A small encoder-decoder audio transcriber, trained from scratch.
Model: 7.32M parameters, log mel input, encoder norm groupnorm, encoder depths [9], decoder layers 6, decoder norm layernorm, decoder activation gelu.
Training: normuon at rate 0.0095, 16200 steps, batches of 256.
Data: trained on strings of digits, spoken by a formant synthesiser in many voices, 106.2 epochs.
Rows from block 2 of the text decoder, named by matrix and row number. Rows with one number belong to one neuron. Each number is 500 + 50 x the weight over its row's rms, rounded and kept within 0 to 999. All counts start at 0. Numbers have three digits each. After the name is the row's rms in percent of the matrix's.
# fc1: MLP up (decoder.blocks.2.mlp.fc1.weight, 1024x256), inputs 86-171
# fc2: MLP down (decoder.blocks.2.mlp.fc2.weight, 256x1024, transposed), outputs 86-171
fc1.190 114:545579451510505502408475529578474539463539546480524510442460511575432426611559463485449496370539493492445484531484441561542432572478499528566428553505532565555432476476527526522611508479476610461560446387486505329434512540437531467462503549549466425499526567
fc2.190 109:540550497418469496516494570471551516520535446470487567496501510588408512533552497431632468499514553453461385513505570614483493466462471486516414339591589492500538491532410538535584434578463448469464530527587522537568511488542458503453541500490528515461493545
fc1.191 096:524460553437440448469489437485485407507506487477563514485481505566577443424543457505438464475537470425533454506476378523506586504525564585597463516600403486529456535477510448551422571476641428530505597495507484504488480583582535521506567516443411481524498361
fc2.191 108:488501582538453566508465516440504456552441571507609482545529418457514493512559530512504466542485571485516495562429525459503502515413548442507532552535479451466445623509519504447472422459554510458531507487580624396438507497422507478476472467472567514444519511
fc1.192 075:526494387533506512489473538474515455405453428437513376590505507483525487517453454526467452519472455502465481561486565377490498552510456570510519621508495461543545569489535440405466502525463482514447510462574530515536393443483557533497434586542529547448452522
fc2.192 096:488504616503505542474524574484509503498550643565515493454514462525526500553406518493537548475486463480467443543516464519562462513485516509530475442512508452527420467399498437610485549410491503451459463534470525499587509507451486517496617466449523536470542457
fc1.193 047:534493557525439484442585567503491439398434527530486662389593524481458581472529482473428490586540412467532554536442535479516508514562524487568511555509482480592495386506524463484523496517515515454520469558561492458474502508572502455416379511556452476414509510
fc2.193 079:449498477471503529503460483494497481489504547494517368526547523475457476573512529374595447512503487503492437534523515436551495521412529491569562391489611468549506566436497577503513508412559502467417516477368467475480474495481504552487576582511510598504464419
fc1.194 100:438469523485640458503517564430503430477482554374441498512459550581474488450491482509461531501495526477528498534559510383603462473472555458482517462530442539559563492450476491547385448506504555467461494585516543432436536506560511501471557513486497569528449596
fc2.194 113:455453523573535519491469426507471560503557564551448584524494536485474531489496529551579461508505529494482515454489643527472538519519502464515511495472574408333443479490419496482533563420481456464465549372497411608509456530470508539429511572524497455402396463
fc1.195 163:472586479499528442435506522566596524428386517478499445418462397631478453485518550530426514573460424446525501498518468483557494524534627488522501534477502592429438429532579488489506510459494536508468519449467490461539493531554490501407479563414430508555461400
fc2.195 123:419396429483519574448452532445424480517601542538496631522451548472525494552546496349519525461456498571479444542497482548504528502491559504569488437435491553467501618562493561516441477478527495460461570529482489531524431514500566535687519479540505428524413428
fc1.196 047:459421476487456481465531640565459426410508466490549479556548572428565509486578619532505520484489407534386501494492505476587465477546464549578530469429529460457505440514574453525550526498345550555596381520542443473490508610556515495486534448538557530458454459
fc2.196 081:560463508561465580494423565493482510446479406591551530480598435524491590446505523429477536496509504543511558484580467508503497526429453406439453438447509607504547435479458538573611473463522417454463546510452528462504485517572461499475488478473398499511392529
fc1.197 128:504576380466470471507508497494409488463571450502518470516494494488468495512495525567611532431474552598471509500545415432469567538530429503583621519448489474517515492399432551524462508492511470501522535390556495535489493477572490457465598538444459552486465504
fc2.197 119:473412552529532567479480536508477564493442583491532495543523587471507489507465461487497400457417534500520366547454444532533467516526526534503520598521519385471435527581527538481523514526503507569583490601467457493470535505528510488589573529462565450459459549
fc1.198 099:521521549465511433468542474532488504557537528511463422537501521534479550535508533409494585552444459481559523534553521539487555529550498564535519495489595525517542527508536398546539403563537502448463557491553320453410535532562505430453514501482577513510487410
fc2.198 095:460471541535433549481379476502409510490537492545495578541503458555512519487380438562475457477438489528492596404504394468594521485506518508413450478435456574500484361471463514456558610477511554465537416372448673524524513511474480538449541485447398428558487509
fc1.199 062:386437541427594442495525478477574453480555457480547539554517407551571431484525448532422595479439501532484554569468474521489520451553461551511456556502581542481588562471527469455449456530496583462601436466481494548462541453484468457524428507460485451488485516
fc2.199 062:534516461551486510530456594542510529517557480453434494476508513440542502498535451590543405531484394521538566420496496595562519483512546553473466484502269511601510491492446542497477572462484565493434511535438530445423589542492604511481503509487564445460500571
fc1.200 049:484502488422513563546469554520445566502486440467526510579447467487526471405530432463583496488390541452465508621566598497487452600543443517548508508415530429455498504441517586429487495480435436500451515438503499540478558549457431480487505498395456467466472483
fc2.200 077:456548576612480459472409524425513477505445539481477516509523463484485500497433608526563522551448522502433555522500495487470449450546445574524537448556436493427442457484539572430420393524491523504492558470531483424527486503545533460609541511517642503398498641
fc1.201 048:453531595554574449486533506486511489480449434486524442492508528472573448483546513492487541489465486379468490411545520455529441501510523466461531581438644446518499548529398461651539556465537546517529413489538556466428519451530511445539468512533485524469494485
fc2.201 064:447482445495523484538399480477441544501504556453422599532478573521479477572352579508481511517561378562447538565527417497528512420468567524438426395494532477521415406482629484440410490465453487498486589500461470577497494540495533526490469501477562462523485478
fc1.202 076:511451521521527583539453478544463524501516528501512491495474629488483437628536519490526482522534451524549473577466528418484493534451522400540423499496595400400515534501481474366461417517496564509428523490421446487540477523441513521446448484494490495571520583
fc2.202 087:473482495494444529481452465525452429500525550491504536491503411456520568503520465578488461486566522497478489454520473491535397471591465529574509643527461508540534588449521550638511558522484553500493463583369545435530510506451485513558481439495421509496418462
fc1.203 155:521539499506468545549485511475461457457514447484525474427418616556444495539476469590503556519522486553483510587543444469437491478455448422540499516472481453514441506380490410509427474496537503498508582600569573552532452448484503509477471492556568497584519512
fc2.203 149:511452552479472501489518521488421563532534538509424512472501394554469472470474484497444399544562405487510434418523515527467524473499512488507495460468433562401530485635472559593521469494497390512437484505457393498476525523521512525496455502496491477410490468
fc1.204 059:474519480563509463452544510478415511392493510421496477552429525479481546479527539556481603506452503451468514483481473401449453530504519416507498478474579484506452504509454504494490511584437443555412499407531429553530566453437467520533556496532570459506495482
fc2.204 091:581538472527579560488564565545515562494646513518519511401490521509480474479474477483514492419560501464503547465535541525490488496441502545572510435424425448467528520333591405450489516467481462472578435547500625570453336481449456545496481485509571516475479486
fc1.205 170:511374559487574451499489501563504538474465472516508529437582486481436527511520417534567422473527522542427456544461508551539417489506504558465369552447447447613516549640566521547501457550497535456504544493556475427468484494537483461535573446583531453465419559
fc2.205 136:544535519612486520435472537465495360485510552515497546482490544575488526500473472449552527486448470505500522527488487596541425495687461485647453550517377469527529522564451580506563515534522475492549452503451476485503431532527468540507476543500597529449513554